config.yaml
dataset: "rendered made-up planets"
tokenizer: "word"
vocab_size: 28
encoder_parallel_block: false
encoder_moe: "expert_choice"
encoder_num_experts: 16
text_encoder_causal: false
text_encoder_moe: "top_k"
text_encoder_num_experts: 32
Rows from block 7 of the text encoder, named by matrix and row number. Each number is 128 + 32 x the weight over its row's rms, rounded and kept within 0 to 255. All counts start at 0. Numbers have three digits each. After the name is the row's rms in percent of the matrix's.
# fc2: shared expert down (text_encoder.blocks.7.mlp.shared.fc2.weight, 128x64), inputs 0-63
fc2.0 094:095099134147133127096147060137110111135118171121145069125121135129131078117156166119176127129070119102167138075126191104103138152118140166167140118083142141056142149082119074152058134163189088
fc2.1 088:128108111128164126201107101144166072189175126134078124105136090102070137141172118143124075137134057098146079126116091105132136165079126101120104139148098155134066170145043124117113143121132145
fc2.2 091:132128131140128126154132067091121150118163118184137155154120183148156126124114110161064129195158166110118201118164078154097127121155181158161145106105095180161136147190208139121116117134159096
fc2.3 100:114163128072181110153118201102123143128114135120116087099095173122122152175070108159137144134124125129127074167109090200162152164131156148167127148147144079184054098128119177130085120136096162
fc2.4 097:101140124151117151165151064145095152082141120091090104122194179086163075117097130157096133149129120173198212113134174136098079149114084111109114164129122099106185147091156123103101139117129117
fc2.5 087:107138115107086176122132122097122128138187158093167152156073108135153152141061145155133075115118093073087039122105113168110128153157142117129147088162115058180085141135089100103125168099140131
fc2.6 089:131116166148093098122173098150137131163111109137161139162163133035120102168168095152115137159159083162112073122146087096143159175092094140184173108193165099109122163082142160136164093124126099
fc2.7 119:104086146170049127107148159134080106099088111137123102091096133105153164136162109102093043112084092141121095111116125107107098116144133116119112163120103127112129122090045189095198147129145081
fc2.8 082:162100062097124116146095157121129104110169061115098154078069113101081128166104141083114157105104116090106098171065097176115107161114147122131090133156144158147098114087090162111113138043141142
fc2.9 135:127140187138149129093168123136057122147129113129123117113247141131120120115119155114084165129041092163209186132121164127131110123142147129152099145087123121099165143144103162105172143143116113
fc2.10 135:149114173135089106109135083105074141083147123175149087123150139165132144088237135089122156130095069107154161111103149112136150135122129122147108191138100193123185154134081146138192137128112131
fc2.11 083:118143158110083122131173148099087157076163123083164129111140161138189142163193111111147121123084072089133122154128166168117097133102099150121129177177083143102164116096210132131191130125167160
fc2.12 106:083143166169089140180128133113159201141172141136172136120119142111133165132201121075129137129157113110106154109119142163078138109148049147119151112122114132067162162150112110175165126094209158
fc2.13 086:148133071095176137091151093110071060118105147177108060123127105147083061112095117132091145080075159070148160120138145146172084150108144110130111136160152149119102171137121113082117159101101161
fc2.14 086:128070057099097121136084119104152063082118132150100078131087153112135197136193150141147105136138137171097182111132128121110095093140075139096131132079115167141091113118172146183125085108082119
fc2.15 073:120111154101174131115165120143118130111116173107183062150150192157109108178145097100086143112124137173120118138120142102180156100189119126156145137099120103133181101103104101059053138158156193
fc2.16 070:096113123133124177148117131147199148131087146175123147186119088135056125117099115137161151070110029150137096117138126157110163118108138140127146118164084121159114056086119118107114127121082195
fc2.17 114:149140114177142152118148123165087087110119112193115131115077181133126132147109116137134171140166115179158144141125149154159114119104163157102133181113168173160148131086125173211235121147142104
fc2.18 141:158093109088119091101128134155094080108175142111102116113121123181109133110112179113131109135057197216086211165124159089088130110158110104121125151104149178134160118127148157165101136120125092
fc2.19 101:160165134192180143126154195133168110138110118135155177094097159143099162090124103126170143150118066124106050080164171140138136111137149127105087158131085098109091144114120170118217140137125118
fc2.20 106:170136172122149145143191130163080090117110134174160153152160136131144085083129143146133152138103156135167162122132123171085151185154149142156177149147166148119145083102167179165208141100171190
fc2.21 088:113144140064123094093184195138146163144072138152188120138154120190111141107177180132153123108092137119132118093133103112142126176135174156156098152170197158118140124169110174113160131088182102
fc2.22 122:147128146019135105147121135163113082139174129092136123165069061124120137141144139162164085127150139098069123113142135150135168093123124150145192141123170140136126169129076057086093163126100147
fc2.23 130:134154179105124183120160158129127108118149124107125147144245140135164149160145176135125154139112127123252162114183171130150150134121133123129173149134106162131139133096144180111163111161128153
fc2.24 107:129115185174097152174160043111141179118123160117133077146118174123153144116124136170134164140151194117099156098148147145148105057179085140145147082112140119093136161145122150108216141139116114
fc2.25 078:149130057117168156127079139136125129121103133175139116123064127128102185170107123137098088174109102078108131100121103136153157117066184096089125190085146157144136061180146118170167095150113147
fc2.26 111:111113123173097142140131149158219203142121163085193135122147121103113125112082122171138123122207171113118025145152133123126148147136095118131107154155123095113098083099111087113115146118136160
fc2.27 097:177099157145170130141165096171177189154123160080155110159126133114127129131107137136093184137156139138161171155165142144121137052130115196131181116109136153141159133168158170144171114183130201
fc2.28 103:104169143180145156072176147113130173104098140150168152110118098116108126170149075140164114174127061142063053121126126184148107174141128117109100101099142119181120166079089098084107121103120138
fc2.29 103:090115182101099148111131108115079023111106134107150114116205185107117132130106128110086176121080106147198161147131149092129150160117136122094105145121125139068137074117098063127107131132107119
fc2.30 096:157119152177172112125161171133072099165130170134179085112101152112156154095158109120157094154068132120076119153121141144160134169161127126143118110147176116182123177162061158169167193112161156
fc2.31 121:159101136187135130127124152115038115168134120149149138162077110142153141194180104162089109110080088116114125122085122159155129169182150112149135182172156177161141131138132204175112146135117148
fc2.32 076:114107173097168165117147104131117105174118089109077129110196088160143172132142084187120157138106142151208122101124096128112182142149090175155142138101115135082123171148180164169095158175101145
fc2.33 099:157154140094112101115130137116157043130083151178126150130154143142106096103092049160145135135135139191136147144072128141116192191118089181090097079146109157116122101128177108165101113105152093
fc2.34 081:186083127131142164132137148142173153197089131077132138127099154145147118190111162141086130121186128085122089113128190169121120147125112141102194093082173156109087104142098166103168171123180128
fc2.35 090:133163108156129180150196102130054133113117124129148101106123129148128135124095117196110189090221137152197144146201143149100145109172108096084131167123159118123153117127148169107123086113118117
fc2.36 122:121100119060154118125142142169050048114135116155139093133073133163103126161203161137096105167079107116126173153108137157125134144160085103125068117069127123151171104127115113139159176128098106
fc2.37 127:146089130158157145120110099121165188124138136082123139146039170169148124102151145173119106129155176110079176108095108183132139166106144146153145091131166199150176110168187113150158140112122175
fc2.38 097:165156178074162106124139104149185158160140152045119134151092071137140119100134116152192147116132121135084157139106131150191129147139168179158165118146181149111078180149153094117073138118126098
fc2.39 106:122128164177124124087113137183186129159142134168140122130000183112179136097084109122115105155129131142118096121132182121131152174146117136133158147126190158083148151134160145129179120090137097
fc2.40 121:141102140193135149119124156159068143161139167133170130156074118126166163140236120132096130108084076085103101115137115159146158134148130142130140164167133168147147133115176170147213162121119137
fc2.41 098:103105171081140156173135182123192162137140146151159132132111176156214142099181160113144123138181153106117056147147172141145108123164117110118200179115136121147105192112135148105163136126137153
fc2.42 103:144133105192190193106160216150073077106128122130171107138182165164112181134126120126131160148085132138157146145140103109152147170144160140119133109156142117184132123079133109156061152145151091
fc2.43 096:088141128153157126145139090125122188136116130121141144140076111101097130167108148163130089174124147210049144117116149179163165141102131154177120110123157144125175154094208140113109181128069085
fc2.44 115:165083108097163116130103118141149135102110120143166132157045142157150105140106124134122111121194178091027115106149106135144171136115115129120170058167156133189111160117146134129174120135169187
fc2.45 089:122141132100123099126139125123124106098204069118090123148179180159202146131161103145109135163044134122167161138163086090139180129130137121175174196072155130124154121126124148158125125137183128
fc2.46 095:083160109138088121147136105138097053079180173094121108139123108174133091124142078118103127129092064142138197155108077088105115141100106149158106160144163151079176112175147070082140134145149119
fc2.47 080:113142038140161135145083171148104076161119136175121158117071069133132118126071137097115124116150158141083144139115101124114186147111101189133119098194132157137156068145072142099149167144152111
fc2.48 106:104117137187109135132116130121174225146111145119127146154119091164126176129173135138177112111180114079055110133112176146131163129077144196127135130108096153091147184069135133095121113102129170
fc2.49 082:127114121116122117157136101122092184131107197098128130182074087148159147147097169106183208155154139127094102128093113151113202102167153120130169054153114175083127161163131162157125136128140134
fc2.50 166:155172126119155163109151106156057071155167146153125091117204178176145129162144136133086154128042087155204153161148182112130134152143131125122153159167135157110145120160123155168137152144138119
fc2.51 102:119096147139167176130123121155112074151143165143137138114146114148133124160191160180041140137098112173162193155151146160134148184163120101138104181071125134126142136141121165129188179168177144
fc2.52 114:201126093130091104134089108121150190071133148140101126112053140130159115121076161138155092080126224084078125114130127137090102065109160083155112103125109154151144164127103114120128145101111143
fc2.53 091:133150102152126184135166232181125097161126176129111156177169151124082158110160131143149202124144114108175114179109174182104162096124110156097136117140148123133120107171087118089121123117173137
fc2.54 074:124056200089144152106177111130139118082138129161194143139083157199134144120136164140143165142098153100134096146186095168116095176120125156172171177127128111122088147148084073106121111134135156
fc2.55 076:151165199059141180134161094105097123120189169146122123137122186143167139156150162177093080095094131132141172165066184130142157119150135119145162123141198161104131133158078139150126118114129103
fc2.56 100:099123121135129135161179158147139154137145108061119101120252110120122160163134121170125164078091116141206107155184128108111094095124164154132123168136181113134142119100135158147147093111094167
fc2.57 089:058150081190085192133124112134133180155163123124106076182132131116132181146135123120088138107083114139160104139107160166145124100088200075101093121107104103112160162155100148121140147136198108
fc2.58 094:175120151186111153142169133141183131119122124127127141090139171109139129160097117176133200138149205130208117155122130160158179101116133112204190128136147127143102086130095186096115121135151162
fc2.59 077:157138110072135204078115121160156138164136098121110162117121152136148143163117079148082123130109194144180155136125078173142173120110052159148169179172143103188141136163153099137098104108138099
fc2.60 086:136102138063091138134097088146087068171149114110182109118182116142179149140171166137105159096072142142102137182119190128133145122129085112141141101150180191101182185127134091136124169139116132
fc2.61 099:122111129155202148157162166158113136184124106116168122103170130101144149140176167160141142105127104162155131175125145171226138163125179165188129106125130148205126111091166117122138099167156109
fc2.62 092:072105142056121099086142129127139073145135131094085150149169107127129139124109093108118149150111157155153139097111155139136151098108136104141065169146090096098110098124159108098000112145119188
fc2.63 084:142131091181146180165130089117133162111105182124143197179143159155151177105084136100111160120136197135161163092137161143153121112196148152086111136117089184135119162110181137144172165144159113
fc2.64 085:148100165183165126131172113180124111144119162151068134112115171130181117128146189117154130150072197125150109124206195105158147137163130147167171121135151146115127113134073109104101181167143117
fc2.65 110:148139167117074139126084086140197179109149100054084155137113134112184109111070156137109119126131085126095151082121131147113157116111091158143169075122103108097129078138095165086196143147102091
fc2.66 089:080159124159208160086103117133102126145147186126124118095065123089124160103129144131216122128122149111123175116106111182167155117136187095116149130173123142169114118159118153100140171203161147
fc2.67 080:098104135066093136141118153105158107142160159084108110115135075123190099092091115106163093131130080123091144155142150140122126150097108140087182088129197145074171160085165108139154167159052112
fc2.68 096:116138079159136149100109073120112059111100119099110138127121154160049132147118040122125134101162115176162171141083129107093105143103122109085105121129146141137155140112216125178059106113149105
fc2.69 106:151141108181150120138074169116190204133106081171141177144078093057142121118149140112165110153187205112082104122105123159140176151138128127139134117157158116138081138084114104124098122134130171
fc2.70 097:145112132174162096144077152099153200126126121118144124142110162137168144114126118115180078173164137074147110177130100130105119134154155096186157051098148081124136169110161079147074165178122163
fc2.71 098:160147085112126133117139196145145140165068132170126154141107141138066189133092094113140173138156165120130075147168087159152114130159156161147176171163138133110057088057138100142104116136137079
fc2.72 086:138098127109156144097153090077143074079101116092105167157106106099088079074099140086155157165102155138119104087080140107103107131098117070109157203136145103063084155128121097130113097073113133
fc2.73 074:146167134131165165148110125150072093094143164124099162143133084104098088087089103122146083115161190115090092147163101118147118118103109137131094090130101103038079110127077136116069154161069102
fc2.74 088:113113144132110070065099143183130098137119138165133074128140113166101177137127112131130173188152142094112166144123161169125127164142147186122085126181131223139136146155134098131087162077077101
fc2.75 092:097096110100147120154121155108124195122174062124039105122121113163110103152114148150071163142113137203076126124105066117136115108150136078154128106065120123146153119187100087163112124103143153
fc2.76 087:132160117215144149114134080154132183103076120101130137104131100149133119100095114151144130152082118083124133114093101163097124162113060075091149171126117131083103121095176039147113164092089115
fc2.77 123:150127091143135146127100067133114121134124147087095095127171077213059164129138135135161165126112068123183192157121136104101136138112168133129136121115074152153228137109138112131148168111127097
fc2.78 081:107077132063075104148103071103124140107161085106117124126145112157171157155185126111169101078079134100118127180154094100128088087134104104154119151116133106092150105170072070100111111068173127
fc2.79 082:135107139189122124150100157140084083146152106202108107094186031152121137162140117148138143139117080142141168111139180118151148104113116160130158106083118133126128136156118154146159111205165052
fc2.80 090:138127122119164119128117132124140153104048127142101152097108131097094143158178190108120105152109054164133116185136138149101139159120152112086108143184102059117108138054138131148096099057127070
fc2.81 108:150161152215118124132105105133135175119094155139107128092065194144165105118075162066144132130104147154075098088157107107168089120098066124104143114089165128140122096118175114140170135169166106
fc2.82 102:151116080071110080113091120057154120099103135083092120100125113158053089128065098077119108125147148160064175058118135071132142075066107121140116130110103145119129146129126130109118110111103123
fc2.83 084:152138102170110183089138092153108088133161149140178113155117180114109095124106103150098162133177111066141107161126073145135129168140102166127170173177107098087125110155087156113190166196168145
fc2.84 112:104091113096115147120068169071127103130113131136131124099159083107068108093114151098147096115158104045105090093116075089129108166111102115104124097112136114104193109125149045094078092117111154
fc2.85 084:105173131131173138121180222171117133091117092103104154144090149164079098075138118109107136116076140096141127124119106135138175148121120155104204110177110109192109054162125135109109107144138159
fc2.86 095:149126135036088086186143131185073113152093178137075138130079088132090135153136165122148127109150141090138089128155070063130161067121144123107138167124131103141092119130076088138121101125151111
fc2.87 102:092114152058130095145057178064119088139131101174083142101174121106174151133152103113149135132095073176141123136103150138118165129131155162146134175186125083056125161114069132127126115137159118
fc2.88 092:165146183154113133077076145130112159123130151130142170134195137107127130137159131105103123124100066084168132141135159138104099059079138115153061150116127110119067132137044056118141143124081141
fc2.89 139:107108080108145132123130125088167132114110091126096176100197145098131125093074081136122161092216120109140138088117088078122104133094093144129155141079128093113144090127159075115083081126062161
fc2.90 076:089102125122123102100134167135144138131132125183122167120140136106129133134149102155129177106170082077083146156111151091225144102168150141069103066137161095172217111100121118108135083101102124
fc2.91 134:117093101181106115144146056129155159125105145084077104132198103118130078072106111126169154107178136132218180130176124130127118090125077153123137131088129134061110096106117133105090116128140099
fc2.92 091:142141144141080110121115140138112123139141134045168089104104181118114171144139141124151179108125163108153050144143157101101096116071146095156134148113135066126070092124049135090189147163120100
fc2.93 102:128121062094096072127099178128117031115109134170164125099144152079121113129099132124076131122115137152107078129122152183124163153088116091143123148150143052088136138106135049119111139130089092
fc2.94 099:094139139122151165147137112177149166120125124075150094157142146117098142136174105135109109113177080096182081161134146077126140118124147111103110213134163062176089106106089100123195066167132123
fc2.95 117:101122152121110099130092133110203151099115116112146170127020091166124136130102116162148097104196133103061066106075074176133115105118099138165138082154130124145106149138170138140145098131108145
fc2.96 088:100108096181112099123164073111135241126118093173131097106180155126096098084081127104085133127167166070135135126131114143112151110156085114151134120042103151135082103123147161131151124107131126
fc2.97 098:109201108187201134104114090155123147089170117153148126164101129088134113105125130105138149146222171147122162101126115094119140169102135140120181134115098143169117110101176158177199123138086109
fc2.98 083:189104132159154124109114108135129074167146092100122137083100127059135090109098111143158100125111102109093084097113074181100154152127072081141155082137120097148078074117081139071188114130102126
fc2.99 109:100122086067135120148160166113179187105149123148153138119181082155118119145069080174148116109193148050141132139138126145125143142165136139086138074115093080097145135130176105154105158129110194
fc2.100 101:142126118058134117127118143119199142140174142134157129147125104156127065128120136136138189094242128106174111136198111131140161125121181111121185148141161127122085100148106169118105161173099119
fc2.101 109:080102109084151128092146088111098130125105104157102126115194094072052110119135119080068163161121157113190115156168133083086139151110084133108097107075121129157089127114074078097104155122125136
fc2.102 106:130052131114137116162115219120127148129150114179102204139086130150107118119056087159132126134117096108114099110104107158122179204094150087112113086140122144155084095128071134111124103096132107
fc2.103 101:080106132151088148141101095151134139108138079143149101098112166075142108104128143075107119115138160091086117103088077154097053150085070140107049111141087094121064117137101101140189114135131099
fc2.104 129:068112153126105087144104153116114109079142109147113097092037159095116124111136121071121042119131122092071094089127128169131136112117134100125109173116070148161061083126106127111184132146147110
fc2.105 088:073152130030135099159151100140119185106132167039110126130156125138128137184153123165115110117124131131075175158183145127128164132119118125112123133143140096062124143177148096077129139130083183
fc2.106 114:104106128178077144105103116137123146104078111167132144139137104123130077128147098142128055176173121089036127118128095119145101133072041081118088104126100140115123083095117135120160151099088169
fc2.107 080:119107153027115118101113144136106070133153138154069132134076072165130134149132111099120104132139128106071126134119119049128123145154087154129109135139047135091081086185110113085117147169113124
fc2.108 099:091161101063193134092105169111161104100104138141069138134214114119128119104104124160150178155149153141153131147121121173108090164126177111127205124102136122134101076152147080141071134138108171
fc2.109 096:117176155068101183176133073145147070091168133147118133069151136122121110155080109133164175146092171129111068138117115089107126077113079092130144086105115112081168073144160136096127096154118100
fc2.110 159:094123057129117110115083158072135092123087105172126132098019112142085117117077131133145071113149121121023101094083081127110128163097124126105090118127118128138113097130145102130115142115128116
fc2.111 117:131134107096158071136090142121130060126198126163163084061189132123130094137141141159113184094144184124187139121177082139131106117130084072116152155110111098082116117179094093145108122118123105
fc2.112 109:138133133154076104121120145156097096100062055154081132094135134117058118100102118063096095110164155133171076098162114100079145085113092086104117150045142120131097107094116142121141128099106128
fc2.113 098:066116143119108099133051098084173192128166110127162123133066084116141092110148138138174124149185123093079114072114142122093073130125126107121141126161150154099150174174133105087169145136076160
fc2.114 103:141135153110142137177100129085141113115198156093141169131098184121172067105127179151148101116155121165079075092168120141095103091155091128147124134118116074137068081125102161112167099132201132
fc2.115 076:057167122092127108127066122109128159133173058172117110175098155105177131127094127148111141130115100096133143111105110105136082129088091115179104155193129076121094139206182162133111130144085120
fc2.116 090:101089129164147058128074098168134150124109116084081150175161091130157082174106131163065067145150105118072119109104097169118139158149136082140105053121141121137119121149159115143083159110091092
fc2.117 090:119127132184065057129153097141178128152075162126168118179116115110155154109063118089103094119182128119096149126130131161126144135114123123120082162200132093147161168098075161135193124103099099
fc2.118 117:094146156121102079126090104119101096127137134176135119126045178115158129118165140110106091085136086095079121132185119109133097115156124144118094161081072114105115137089053125078163170120139060
fc2.119 091:111087083111179110143152142113199061118137087140093132108125169196081147092110126124144082077173175186145129104149099083112137135109116130119133115084060125132168073169134131103109107103123146
fc2.120 082:071082080148129147073122137104123121114116126139112144089154113116085092088161099111111115163137090085045171111139163080138099149092119080078136108123073150098170186127054119155152135146133132
fc2.121 085:120090101148096165158152049186130121132084097154121129116112175109087178171129128087120109129106126167148114098200083120089120091161081176127091091128159088094145119106147132158060115142163107
fc2.122 089:157159107098107185124111151168165097117116144161082141116136097059124088168127130138169143125129160095243121127146109137109150167130142079147148137108121064178128151206119130117122162130165146
fc2.123 086:132132139126122158095132128099047118136057111132134065110154075147091118123129110128150057174128088149165143160159152106106121090201064141127071139154145097120167141099176134153163106109115090
fc2.124 072:110065148113128145127081096102177047083138120166154123151200159145095112112160098111061101129107126135117104176111093123133117135145046097067110117129099143134115146162107132082133129187105148
fc2.125 095:101115113120100118122095057133147095143038116139143091083162197139068118139104079147108161074106148082161138082128084076111115169117105103115108109105165129119187108130105116128097133089134086
fc2.126 090:111140115071121093158159141146155087160152118084187100103119086076119130156097191120144115101090153075122082144118135114120131107152116085100111122174124103127078206104060078125091165115096101
fc2.127 093:068113069156109141145115083107120124093091131132108070106166039103062078147096112113127102116146114124214153104147100140085084098123157073131094119124106143112134108153127157136089122166126092